config = dict(
    encoder_arch='resnet_bottleneck',
    horizontal_flip=True,
    encoder_depths=[3, 6, 3],
    encoder_kernel_size=3,
    encoder_avg_pool_shortcut=False,
    fusion_encoder_norm='layernorm_no_bias',
    fusion_encoder_head_dim=16,
    beta2=0.99,
    eps=1e-08,
    max_steps=4700,
    final_lr_fraction=0.05,
)
Rows from block 3 of the fusion encoder of a small model that answers yes/no questions on an image's attributes, named by matrix and row number. Rows with one number belong to one neuron. Each number is 500 + 40 x the weight over its row's rms, rounded and kept within 0 to 999. All counts start at 0. Numbers have three digits each. After the name is the row's rms in percent of the matrix's.
After each neuron's rows are labels from the 100 texts, of 14976, where the neuron reaches its highest value: "tokens" is the input token at the peak. Only what is clearly more common there than usual is listed. The data: procedural textures in two colours, tilted and lit. In brackets: how many of the 100.
# fc1: MLP up (fusion_encoder.blocks.3.mlp.fc1.weight, 768x192), inputs 0-95
# fc2: MLP down (fusion_encoder.blocks.3.mlp.fc2.weight, 192x768, transposed), outputs 0-95

fc1.420 085:575450552474466532536432469583480474523487469571435512551489472473512510432516553434522506453455487510558495453542488534505516491519479543472466483555477535509510542472528515451552483446489548512510462494528462531414548528592490471479502481481567543410561442542488418561516392539515504540
fc2.420 069:442523514499516505477532473496453493522441516510515491475484514586478552484446411441542559590434514513453501522481480408482468452453507460480455497541478500542538502482534504503468522511509446551415530478527477547548478405494501521503458510444435494557482495492450534443398567538484514484
tokens: "orange" (72); "black" (12)

fc1.612 092:475496488414462523457524427509450456497486500490497455505482515489486485485555537481537477506582446556490530527478543512544576502518494417483455511517486503492457503476485402539519476499446494528541502450524501524467509423534510523509495453550550591537427453475490549568412457468497481493
fc2.612 076:484449518567471429536437544445518551476452457545502594526576450550565567500500473472502466491434529512517480491546518520462436533469542524489486506505474448501530493504488518511470487497478475487490495460464512438496531522461467521476534509532562440517476502538546557521573600548519525485
tokens: "blue" (34); "triangles" (25); "rays" (15); "teal" (11)

fc1.705 114:477516520514584520484500470497510497470491457560469434568437480554551475484480537484490548529486491487482556508498501460401507379487459440521509441544467445452576530472478502496500481491497500523487513439524493471538553562466501455528478425447579463554552478542552510550566470455468441512
fc2.705 122:576490478536532452505545529510420445556515519416501544512567515533560458502483455550561510447476558461488530523477472444547470519474529550562558548553508486480451470575539511497560502542454493550525491436534524472488577407500549593526539589524461518529499518446391523522523509498527426557
tokens: "bubbly" (75); "brick" (12); "cracked" (7)

fc1.337 121:453405452468503470573521539527574499467450522484471490500578487488458501478521480558514455503476541508494426463556553406551453442531507538583517475453511474433510505474551513482479505487496475505479589480538508507446476505483481552511418468493514554489494490488521456539440502500522538510
fc2.337 122:491595542541537543488452465419473500575541473468555503507453490490519503526501559446522503471497504440527535492463486568454554514498478423448493542564474561530502498514467488485576472489497541532468435544517503498587508501490499474464630517466508481475484562599501544408514487474496522469
tokens: "orange" (18); "purple" (16); "white" (15); "teal" (14)

fc1.532 103:451513445516466537516561461417485481475569482469478493452522501550468566491482486499504562510602543515578485485513495513426510501516499510491505561476470452444466518432505527519547500507501603488539552573496549492478426589525552525436585518535483499502397499483555463511468462477592425444
fc2.532 104:491461530504525465499504504566472519523482469500551491525388490384535384552503471470484449509404530483446529589502456515521494453483541480512525446530470569537452493547504472480458531528470497486510480397517438555550541464519503459495460489485441476553528520519519550510477545512463553547
tokens: "bubbly" (55); "cracked" (10); "studded" (8)

fc1.98 109:519529429519465487505458448570443510521489590541504518503469474461502422492492467553521535459495470473593513519417586467497480537494460528484475552481503455527494499523519534530423439476525558514486451455570531471474561540491500468479504529475458426503507454492506472403514482429526529537
fc2.98 116:464514506526501493483582531470463450368522478455544495439463532496498487440478511474519552508490442534489472503545483514529556486529521500545491514529558458515491543493443423499602518538568515495465626523447436491551493444508533527494487512495468590463487518525480553537500541554498448547
tokens: "yellow" (27); "teal" (21); "crosshatched" (19); "speckled" (12)

fc1.424 096:473513521504471496526485471459529479438490490573529511468580501496481529490547530514512499489530487466434445531520525560498545495541519482455522547518575480541504505511474493585455547519476434412483478493461460515499488520497537468461487485503545498516501537454485549475463598594463534425
fc2.424 085:532467485504478490435466529535469474559532491520454543491512466472562458469475482495520487503441564492530588450490464524553456480431508513505568530474483586493496505598496511477563526498506492513528525491510503462507439569485434465497513505541499511548485463564510467513532502474529549531
tokens: "blue" (22); "black" (20); "orange" (16); "teal" (11)

fc1.663 102:512491474454432461444472490501557483456447524548484596529408504503477523479499510378510527488465450518580587467485520582530544428428534542469503447545539412512470489490496492509471470488460500487404522531483529547523554473469415507530517388471503526493502459498490470441438563525487508472
fc2.663 106:518549526491466485581460496471477513536446496508545464450551492447542456507509503509462502521502567518446427521487401511423418542496481497540473537469506556496481535454465484438480521488462460518538509519533506469531488521576507469484524596538539466539493536453519424542521489477465532490
tokens: "blue" (38); "teal" (16); "purple" (12); "pink" (9)

fc1.254 121:481558633492488502586552534515529573485574507429487539454472506530560563503542499528458536492585544465481529450533512543510440466481471466460478510555488503452475525495527465483546542437472548517503454560535477483559476494463524467516470440552487518525479535506402466495523523566534526498
fc2.254 116:514374413495486560469482515503526558614488541496466542481520493462505467558472461449569512521436468543512540485448470450504504506485543439550509530414534456488477459533488509504481525515512499452564541515505535479480439566441402460521474515556453545508495519488556525517504507477479460495
tokens: "blue" (22); "green" (19); "teal" (15); "white" (12)

fc1.516 121:497473498494543457504572488494534543511449501497469433579481519543535503452466511483488520452544529490412476492488635535501522476467514489496530534503460562508496523482493542551463532428506434508499508466519447464479467455413482521508523439440539535431547499436426448474473419558533493522
fc2.516 117:573488561528513476527455504460415420416458476551528530494439467452510417488492511520581461581426465504614555496471474492473458559494482534504490555523474528471538554527426438436582561517570529457466493533513561538460501539484539535571499507515470533522459472524481475493441503525494514513
tokens: "blue" (58); "green" (14); "teal" (13)

fc1.712 091:497534574516484492523475583482516453484445547538546429510483441473481461477534533521520508483532503459554460476477519547498499582481544543550571514555451507574521488543447513502504532462554475503495516481570465430430486495517471429477539586487538542513417528492513442460465572512481437400
fc2.712 097:476524471449542523552511525542477550503482525502440510486486541464467535504567549469516496502510502529470526483581490475484497494477455481489457467492555495467530550440566565552457442531493543497525505489464498507565489524462496602429492437435471520501487486497491585590495502457510523548
tokens: "yellow" (33); "orange" (31); "brown" (15); "red" (14)

fc1.278 089:480419499451567544502527494418506457529478453503526529493557459521533468560480483494536528531590549458487427543510478543499504513512530589523518462518487469510473539476498474485449549511461498515573433520532523530543470488440490443455491529560533505518482536543510471583525503535506450470
fc2.278 086:498529437516486452516519512483549466448484502452501526521468555420502473482540558497448477526537458517485518560519482545437430572481439500371432558543476559515565459540493598492563502430534536488478559458454470503504545554536482548480543470442547481509523511457449543456459518515515554470
tokens: "blue" (36); "purple" (24); "honeycomb" (7)

fc1.0 127:520496522491495447517512480452520480496480526544514595481507505574537500518430540468422609531479567519530429564437522470492528460468579521484454463477472509491474450513516582511536522515506514567433520498535459499464449520526504510397483480516515465517472442529512487470493536451534483464
fc2.0 126:521505498471500532496515446467522473525509463492524527499506523510498404416446540529539369467511433496497556476538529469493443543514441430547516533549547499542471549484497416486520457490528461464573503462491543505532479534453504520571489519491517540465520484521495487503506502537471475531
tokens: "yellow" (22); "white" (22); "orange" (21); "black" (8)

fc1.218 103:438484470519462526521460470466527453502480524453481500487558498522511499486439534511568493463515436524517509533516482508564488459504488522492466520563521484538506507439441564569512472440473449462527533510535563471533507432454508449539435471523526496541440409511561500404512560536515510515
fc2.218 105:498545475483509498491462522495464605490487561496497485536493517515547490467516446489475448515481541494432500460513567520515536520405506496475532492486491480519554516545503471431445498531475509522467545500483477443495412456497535490463579508514497516449529501501469590533390485421435457467
tokens: "bubbly" (51); "cracked" (20); "diamond" (7)

fc1.52 077:483461451467490486482473500546536533476477479432509509644564494477497479522559491501423484536480484500493488500549496502502446533510510472469503499468499492449520570507484563537496489470455499517424466506503476605487443471409447471460531540583458474483474537476392485535465530505509411518
fc2.52 063:496489602429480520532464492443465522544456524508489596472446559464534541502432502527582543542500471540531536513497489552505467443532567514474516512522495499519544476434450424449453484505517497485497486477441473431474495515539535561510507477478491501583491461563467501455444442515493473532
tokens: "bubbly" (92)

fc1.170 112:504525423486442390470499517497463486474520537523463558489457513453572434520631510463503451464513522529522377502534524506537501588489474477471423506537499499470431428514517495526497540566471472484459454527540536510412541500565520499458543471462457559438473499429560527504529529486496504553
fc2.170 116:541523509496449463508516515498547486541521483507525477477529424473434535456490507442502472458490452525488514496436488445433458439493416530529505532563494517456513562440534537475473417479495503517528506450518476410508514535480546436503511450440493490492502427522477522543534530508571466531
tokens: "seen at a slant" (56); "crumpled" (44)

fc1.751 112:502515395446519546548495471436552475541562528547425464498549522551466492517510474524535491548440464490502577505517496485499539482465540543467460492521479589555529495507475483439575512500518550476424458508569522532495518498517453474542474572517446495509512455487496479446557542482462435510
fc2.751 117:499479602560435479457452527562500480518466516460548576510507483436532518523455505509520496516504560509520459557521508494494526509517457494543542518512551455480495561523516466526473481495473536508537533507449478527436495463458482577475532458486552436451452589530489558546460490459533524486
tokens: "seen at a slant" (29); "looped" (24); "grid" (12); "honeycomb" (8)

fc1.282 093:443481488461581425456441557536522513511579489532516555547508474536538465488534457534526457490535495477518516498405497430475525491553442519495557445468476575507488504476495446546482505536530567489522523460457454540545475548544550505442469580548433608555501487511535501510420526529520511518
fc2.282 098:494504536536440586505496462465450465520453432466478480413574544502504528487482542461516572481567533542515469474499529480497515533417515519441469560512541492494474489522552445540529516451493512483472525581490492564457516479503475523566477468494577439462484541512464478452573513504554493389
tokens: "yellow" (36); "teal" (25); "green" (19); "blue" (9)

fc1.575 084:491547513508472497538483462519475453507470479469520508446476462486544516493545504488532520497503448471556424378486499434507515532446501581425511512487520459540586511429445460510555554540522552524523450541526521567476503613523535499493540520474467505450426510425514502451484542523449529518
fc2.575 081:538505576474503519469561525516458479457476574442509570517523522578498484546469442541429455493434442499458614544557509539504457414510483481595456539507537524494458488605454496514535439510479460484493414500458478497485601478430474541478524502576486472575517538517528508469476457528572486497
tokens: "yellow" (33); "wood" (22); "red" (12)

fc1.388 102:524427551479509455506459494442466508520519500474501488459553443496452574425444544543525438444573475521536477412515478556460486472509550500531484547488519497519519539428539515505480495564565482507511575570440526526551459502561520473531527467486518470495483480479489437457476535535500472477
fc2.388 096:446514487491428545476503486516480467527559507524485496554469482530562496572478532481558550557487519486474545506536493477537543463498470518430489524513503485538479438523530479516541547476404491490564445514534524488459493590484527565504472598537447554571550540517513488528502484486470479505
tokens: "fine scale" (60); "blue" (13)

fc1.613 091:446503457510565498474498499398554509536541487566492513530490550481551472460467564449502481413489491480541439490529421501576482483557525467548480475547453557469515504569502483543512484493451534455526551516536507499448497533493493474544599479448532437447493512476510429564477504541512430492
fc2.613 095:519464502498500501590462529553512469411566460459512517492539463539452542572474487510521488540559550481437532496452536482456547511477484486503546531486509448425492467504539494475520544484508520527512439517488485528496479446529445540500495505536517533494480514483474548408547490467534548483
tokens: "seen at a slant" (72); "fine scale" (15)

fc1.410 096:524483526453505512522484528495430550518517497453530562520455496501500496544522477455443560583461492516430508481459584495502463529506528486477480500478483462508503539513478493461490495548434516457443454391528482485598500460474466487500543500523468502537459527486483535519505482482467518537
fc2.410 096:483461485493487500532568427498597481482476463517476491487503557463486438432522549488492464459485426512579490553570460528464532452521446451475450462488523543472577505509535514479493490497574453539462480509428546497423524525524574509509472448461503470490493503532526490516466478555496449480
tokens: "bubbly" (18); "wood" (15); "wavy" (14); "crosshatched" (9)

fc1.568 112:481510527543462483501563478540481492536491483528507543513465400549446471530495509556504446439509477509511453480463507457535514519507591550472504553576553461570455523507480532483468532559482493560504509513534577524539579516482434506499475512463445565452542482492486424553492625467471548507
fc2.568 107:525504515437515504466446475510552563451463524501542530416522551464516548475537498505532600562520523515542503497512498525462498485494481432562496503434452569485570502545473541507582421463492510439442513471396552468525479482475513534472515473536495447557499566503542520464460478520470523482
tokens: "blue" (48); "brown" (14)

fc1.640 087:531437506488519576546477500553480513584532494470557458482539508495535532512533536528491533518559521443464522490482538467415477461453495517447519440467525544554533539523467442583489538495462548495504418456483462466572464546531520490424511495495573490478532474509617536428414492523518518463
fc2.640 083:494519517511561457384524499533482441407502516495464483488503507526467447488524514469461553410567528493517544473525520494517559522514459465542453494536549468511477577517510445392523464549533458480527529464469532511426510518474484492477545522522525505524550539505416534538545444477516450480
tokens: "yellow" (43); "orange" (22); "brown" (16); "purple" (8)

fc1.222 100:479481552513520525451466481507489543510466475550533509450472501512463521540593516524484430535610477500518453533428553478484543558583481502543498508552468568476494452441472573485569465549484515519437528481482526512459548535456564480448563481523499529491538494472527493448459525519443572424
fc2.222 106:571508482489442436516481610460480587522546454468498533535511483478544506549423513475589450426494548511511528524545456513537521490452550537476494498457545519442504544521514485531450480534497487462562464555516469586436493431542378540535497525499499506475451579533501466513524433536499483544
tokens: "orange" (29); "purple" (22); "red" (18); "pink" (11)

fc1.213 109:523505525496603535487488478503443518477482521576524554518469551540579541510483506529462503476367451461471490502509456532518469461486557494491536500527452540537535525396450508478504507454518542486462486419534485504601466472499544533466557448450565400565514574582481448415541509489512487545
fc2.213 133:489532510505434482396508532475442478491496538425511460450531427555414450459508519536486490452556533510484544437477444451516492482504462490609468500530510482458495479529537483528477513552489517592466496451520538430462492539487513536512546524491411489478452452502488482559571415527519422514
tokens: "bubbly" (29); "checkered" (21); "veined" (16); "spotted" (14)

fc1.479 110:505491514438556448527451483484533548531518485489493476512566489480434496482510479446432501485578460458559504507502506531451501610529506554431561481449521505504505549485508488462571444479508488456520433526485467486493498546449460461568463501454489500539456493567486511548486533486475568470
fc2.479 114:437478470471447512549465464529565493521517478513513579483474531503463480566510499453572492511442557486480626469546466525448449573449516544521489480493542398496502507494510472479392523450420507470458518543516481567428528532518499487481461510521486501546453507481484475459524468506489506475
tokens: "bubbly" (40); "labyrinth" (12); "veined" (10); "wood" (7)